{"norm": "layernorm", "activation": "swiglu", "layers": 12, "positions": "learned", "label_smoothing": 0.05, "beta1": 0.9, "eps": 1e-08, "steps": 4000, "epochs": 5.7}
Rows from block 8 of a small segmentation model, named by matrix and row number. Rows with one number belong to one neuron. Each number is 50 + 12 x the weight over its row's rms, rounded and kept within 0 to 99. All counts start at 0. After the name is the row's rms in percent of the matrix's.
After each neuron's rows are labels from the 100 images, of 14976, where the neuron reaches its largest size: "responds to" is what is common among them. Only what is clearly more common there than usual is listed. The data: larger renderings of crowded toy scenes.
# gate: MLP gate (model.blocks.8.mlp.gate.weight, 416x160), inputs 0-159
# fc1: MLP up (model.blocks.8.mlp.fc1.weight, 416x160), inputs 0-159
# fc2: MLP down (model.blocks.8.mlp.fc2.weight, 160x416, transposed), outputs 0-159

gate.325 103:33 44 44 46 74 43 52 43 37 48 65 45 41 38 36 46 42 46 37 30 58 51 40 62 73 58 64 46 55 35 33 40 38 52 52 62 58 69 43 67 47 57 44 51 39 45 36 53 44 37 32 20 37 64 52 55 46 52 44 53 49 56 47 44 32 35 40 53 50 64 43 44 19 40 54 61 40 59 60 39 23 51 50 65 49 17 36 54 48 31 44 58 55 56 42 52 67 63 42 58 52 57 43 65 46 49 59 70 40 73 58 65 52 51 48 73 57 58 36 40 78 36 44 33 72 37 66 27 47 61 56 61 55 52 47 43 64 51 46 47 47 66 77 52 43 70 36 46 44 34 28 41 58 63 42 46 44 41 63 44
fc1.325 098:27 37 61 44 46 60 53 28 47 32 64 48 49 49 66 60 64 57 55 58 46 48 53 44 41 36 73 57 50 56 65 45 64 55 45 64 62 50 34 56 41 56 57 47 70 34 53 50 65 23 63 73 53 47 49 38 51 65 38 59 69 62 40 44 57 65 52 47 55 46 34 28 71 50 43 64 57 70 79 48 68 74 37 52 35 60 44 38 53 68 66 23 62 54 81 27 53 66 62 54 35 52 60 53 51 40 17 59 52 37 43 42 44 53 54 52 54 38 62 56 26 56 44 51 72 36 45 52 52 44 48 38 35 44 54 66 70 48 51 53 53 32 53 51 46 46 60 56 48 32 59 55 61 44 43 36 43 61 49 36
fc2.325 101:62 65 58 41 52 80 51 45 64 45 40 57 47 48 48 43 59 50 65 54 22 46 66 52 41 45 42 59 53 61 49 43 52 48 47 51 41 46 48 38 60 48 50 58 55 41 26 60 59 54 44 48 51 55 58 64 48 55 35 53 28 40 31 70 57 42 33 54 34 49 53 54 49 56 62 49 63 59 44 42 55 47 52 36 47 64 40 23 43 51 55 45 38 57 24 50 56 64 57 42 67 51 63 35 53 86 49 47 89 68 31 69 39 51 72 41 48 49 34 46 41 59 31 22 60 50 52 39 45 59 70 57 61 46 29 38 28 61 44 38 49 59 64 46 52 63 60 20 44 60 44 42 56 35 37 36 46 28 31 45
responds to: sofa; car; largest object: sofa

gate.335 093:53 62 45 42 55 50 74 39 49 55 46 50 36 38 64 49 43 42 54 49 75 31 64 52 61 47 50 77 41 54 68 51 57 76 38 53 49 55 43 66 48 61 41 55 55 40 36 51 37 55 32 65 74 53 28 52 31 46 38 47 42 22 33 47 61 50 45 70 37 64 54 47 70 53 43 53 53 45 46 47 53 59 75 65 43 22 52 62 52 61 60 33 43 50 44 52 74 49 52 56 48 57 51 57 45 41 58 40 31 56 50 50 61 59 64 20 58 58 53 47 55 46 70 69 62 17 55 50 47 59 22 44 32 58 67 48 47 41 48 27 42 42 59 42 37 53 55 46 67 61 34 68 43 50 59 59 65 29 67 60
fc1.335 093:46 41 54 53 41 52 59 54 62 71 39 49 61 52 44 48 57 58 67 65 30 48 28 46 55 51 72 50 44 36 49 43 46 32 56 72 41 52 66 34 45 74 50 48 67 48 45 53 56 69 66 62 33 45 51 60 55 44 65 54 72 69 55 48 47 53 69 54 54 52 42 49 39 34 31 52 69 45 52 54 48 64 92 36 36 62 44 65 33 60 65 60 43 66 38 53 46 36 62 37 45 35 73 61 30 71 61 49 54 49 62 61 58 67 44 43 51 51 64 25 29 36 51 41 66 46 66 31 53 25 49 39 50 44 51 60 38 60 51 54 37 42 40 49 51 63 42 47 50 47 42 39 60 71 25 55 43 61 67 39
fc2.335 098:58 63 71 53 65 50 60 44 55 19 50 57 49 29 52 46 40 44 61 54 58 52 39 79 39 68 55 72 51 44 53 63 38 64 40 46 49 62 40 46 38 30 57 65 31 41 57 41 36 63 37 78 54 49 65 47 46 33 70 47 44 39 39 31 61 59 45 54 32 49 34 44 51 70 63 61 43 38 33 57 44 58 55 39 50 58 41 73 46 60 50 58 76 47 37 53 54 55 45 57 61 46 30 38 43 43 62 36 53 66 47 37 41 40 45 32 78 25 30 46 59 73 37 31 57 56 55 48 49 68 46 51 39 60 52 33 57 58 65 60 60 53 50 53 40 28 38 42 51 36 43 54 48 55 62 80 55 60 51 59
responds to: dog; chair

gate.412 096:34 45 36 34 45 34 44 63 56 58 32 40 52 56 44 64 33 56 40 44 56 58 55 52 27 43 55 52 36 77 47 45 37 61 46 40 46 44 46 46 41 51 39 50 59 55 53 44 64 16 51 52 60 35 65 47 49 53 25 74 34 24 33 37 59 33 43 49 57 19 64 40 55 50 49 48 68 64 51 52 42 32 58 33 46 54 47 55 38 49 85 58 66 61 35 30 44 62 63 53 72 25 46 67 38 48 52 60 71 66 54 54 66 57 38 54 61 66 50 42 46 35 41 42 46 58 49 42 52 47 43 53 48 50 62 34 66 39 42 63 60 44 36 63 63 61 49 50 76 28 59 59 60 49 39 40 53 50 34 52
fc1.412 093:37 42 24 42 44 42 32 42 40 61 36 49 52 59 65 48 47 45 51 70 51 59 72 42 60 56 56 35 43 55 77 57 67 59 64 59 64 44 50 60 32 66 23 70 31 41 72 40 58 66 53 52 47 39 63 64 66 58 59 42 53 79 30 49 49 54 39 49 46 57 22 42 54 57 57 54 42 42 60 66 41 56 48 73 58 56 67 28 39 40 47 38 51 55 62 57 51 37 51 43 41 80 43 53 45 43 35 27 47 55 40 60 30 59 36 62 58 48 38 48 66 62 47 39 45 39 38 36 36 51 53 40 47 45 66 64 49 48 70 55 37 37 53 30 38 46 49 28 31 48 39 56 50 55 53 74 59 39 50 38
fc2.412 096:75 90 41 43 40 57 60 39 52 55 61 64 63 42 39 73 40 63 58 50 55 45 64 38 61 43 43 58 53 74 59 63 67 63 54 34 49 35 64 39 19 51 69 53 36 72 51 66 58 51 49 33 63 56 64 41 45 77 50 56 36 57 40 46 47 59 76 39 44 56 66 46 45 32 42 50 43 35 28 58 47 49 48 45 37 58 67 47 55 43 50 44 31 51 46 45 34 39 66 49 69 37 43 33 44 46 61 52 44 69 46 62 45 54 55 61 48 50 48 71 43 57 36 41 49 59 62 72 46 50 51 66 36 43 43 27 44 42 27 47 53 53 49 59 53 49 44 46 63 71 68 59 40 35 42 34 36 33 38 59
responds to: sofa; rocket; largest object: sofa

gate.361 091:57 50 40 31 52 49 32 59 42 44 53 54 42 67 24 50 43 43 56 41 66 78 38 42 58 46 41 52 50 50 32 39 46 51 50 59 59 35 53 65 36 70 51 49 36 38 47 40 58 62 63 43 50 70 44 44 53 42 31 52 49 68 54 66 61 62 59 53 67 16 48 63 23 25 43 46 39 39 51 42 60 48 36 45 41 54 61 30 67 59 68 43 56 42 64 72 40 51 36 55 44 48 30 48 33 54 34 59 49 58 62 38 45 55 31 40 54 48 61 45 78 48 53 23 59 43 48 43 56 72 32 48 52 61 68 68 40 35 41 38 46 50 51 81 49 27 55 56 45 50 51 71 50 55 68 52 56 42 56 64
fc1.361 099:68 64 29 60 40 34 43 50 46 73 69 53 20 61 54 40 34 31 66 51 54 56 49 59 59 66 50 46 48 37 69 36 49 39 61 39 56 74 44 55 74 43 62 51 24 41 48 59 37 31 27 57 41 63 56 44 52 46 70 61 67 57 60 72 64 46 34 54 53 61 41 32 45 36 36 47 52 46 66 50 53 46 44 60 28 69 77 56 60 69 40 42 53 58 61 40 34 51 49 49 55 56 45 67 49 38 61 47 61 58 46 51 60 51 44 29 50 68 43 47 45 51 33 55 43 57 38 53 47 39 36 60 61 41 45 54 43 49 50 57 33 54 41 46 33 38 61 42 80 41 63 49 79 67 55 73 48 52 41 42
fc2.361 092:44 42 44 55 55 63 62 61 57 16 30 78 42 41 31 37 72 61 62 59 53 45 37 31 41 62 36 47 55 55 50 45 47 55 47 32 48 65 54 28 32 69 52 36 75 50 29 46 44 48 66 62 53 31 54 63 64 52 35 37 52 60 58 41 48 41 78 44 45 52 27 53 54 53 48 46 37 54 75 54 68 51 49 33 35 33 54 38 59 34 56 33 57 54 40 23 72 42 62 35 49 33 46 60 44 43 60 38 52 67 57 56 33 65 43 53 36 51 59 58 46 44 54 78 58 45 42 66 37 64 60 45 38 50 59 43 40 46 55 28 52 52 32 46 51 66 58 66 53 51 47 59 25 46 54 51 52 44 40 43
responds to: sofa

gate.274 099:58 55 44 56 46 47 54 55 52 66 58 45 29 38 29 21 82 56 67 45 56 50 59 64 59 53 63 39 47 56 47 22 46 44 46 53 59 50 61 76 59 24 60 42 58 46 64 59 45 49 25 41 36 46 52 56 49 47 55 33 24 62 76 55 37 41 48 47 63 60 68 56 46 45 63 31 55 68 44 46 45 34 51 50 46 43 56 43 30 43 42 42 40 59 48 41 46 53 70 72 60 54 44 47 73 43 53 60 43 58 47 76 48 48 75 56 64 54 44 50 38 62 60 64 67 52 43 52 62 71 52 40 47 42 26 23 50 56 61 62 48 50 56 53 72 47 45 41 70 41 65 28 43 71 46 43 39 35 55 38
fc1.274 100:61 47 52 37 40 57 56 51 60 58 55 59 50 48 46 65 48 44 75 65 42 27 48 36 43 54 53 47 36 52 66 65 48 36 37 48 45 39 72 36 33 58 35 57 67 47 45 64 62 41 42 51 41 51 44 51 67 53 63 62 56 72 35 94 53 31 57 45 31 47 38 46 39 38 54 44 40 58 52 44 55 50 23 61 48 69 48 54 37 60 56 50 62 36 64 56 43 68 65 53 31 53 39 58 66 60 44 51 27 62 33 52 23 35 78 64 36 56 49 64 47 57 35 74 54 40 39 48 58 59 62 59 55 56 45 49 47 48 28 56 49 48 41 34 69 47 52 47 31 42 52 57 55 12 50 43 56 66 50 54
fc2.274 098:48 65 70 32 74 44 56 50 29 60 69 56 40 49 60 33 55 55 56 45 50 53 58 55 49 62 53 50 45 49 59 56 45 70 72 50 42 43 46 31 30 51 50 44 57 56 57 38 39 34 38 44 30 52 58 39 64 46 60 69 53 27 43 45 68 62 41 59 37 54 46 43 71 43 64 42 36 68 39 42 21 54 73 41 66 56 50 48 36 60 38 39 54 47 42 45 73 44 32 31 51 30 58 50 31 54 46 38 42 48 51 72 67 40 54 48 39 51 72 65 62 55 52 51 27 35 35 42 37 67 71 60 33 57 52 39 40 51 46 50 42 73 57 46 45 71 49 27 42 36 71 50 52 54 51 46 22 51 62 59
responds to: sofa

gate.3 102:52 46 46 33 38 46 76 46 42 42 42 62 86 59 57 41 55 53 53 64 52 52 42 51 45 54 53 62 56 34 50 39 66 20 43 52 26 57 54 56 62 74 33 55 60 45 53 54 57 71 40 60 68 49 51 56 41 44 46 46 57 64 40 53 45 53 57 68 37 41 38 47 31 45 48 41 44 50 44 56 51 26 52 51 59 57 40 49 55 25 54 59 39 27 52 60 62 36 34 47 59 45 39 64 60 44 60 38 54 24 39 32 54 49 66 85 57 59 63 41 44 30 53 26 40 36 72 40 62 38 67 47 52 55 64 71 61 41 47 41 45 62 53 45 41 44 51 43 62 78 55 41 37 40 36 27 47 50 63 37
fc1.3 094:43 62 44 39 44 52 54 57 47 73 64 32 64 42 42 32 61 51 55 58 57 28 61 49 60 58 41 41 46 65 63 34 41 36 51 61 69 62 34 46 47 46 61 61 63 49 45 66 34 45 43 37 73 60 54 53 67 40 48 20 38 52 50 36 47 35 44 35 70 62 33 50 59 40 60 45 71 67 38 66 69 63 40 39 27 60 61 75 50 44 49 37 62 49 56 33 31 55 56 58 61 63 53 46 42 62 46 41 77 58 54 63 72 59 37 36 29 62 45 48 51 61 55 37 51 52 30 65 44 43 53 44 62 45 45 40 50 64 59 59 71 43 41 16 56 58 29 44 40 55 44 39 45 69 50 38 47 56 36 40
fc2.3 099:55 51 36 41 38 50 46 53 58 21 23 47 42 37 36 45 49 55 47 43 54 56 45 42 52 65 81 52 38 48 62 30 54 56 59 37 47 44 63 42 37 38 63 54 65 77 23 41 43 70 51 49 61 46 46 55 52 51 36 35 56 55 40 62 56 79 78 77 39 40 35 57 65 37 70 46 38 48 53 48 43 50 56 56 58 28 61 51 48 41 58 51 38 42 40 54 55 43 43 47 43 40 28 31 50 68 31 42 54 48 52 54 45 55 67 48 52 43 56 44 51 55 45 53 61 48 54 39 43 85 44 55 28 53 81 53 67 42 62 61 44 56 56 39 53 53 69 43 46 22 40 70 28 54 31 57 47 54 50 59
responds to: sofa; largest object: sofa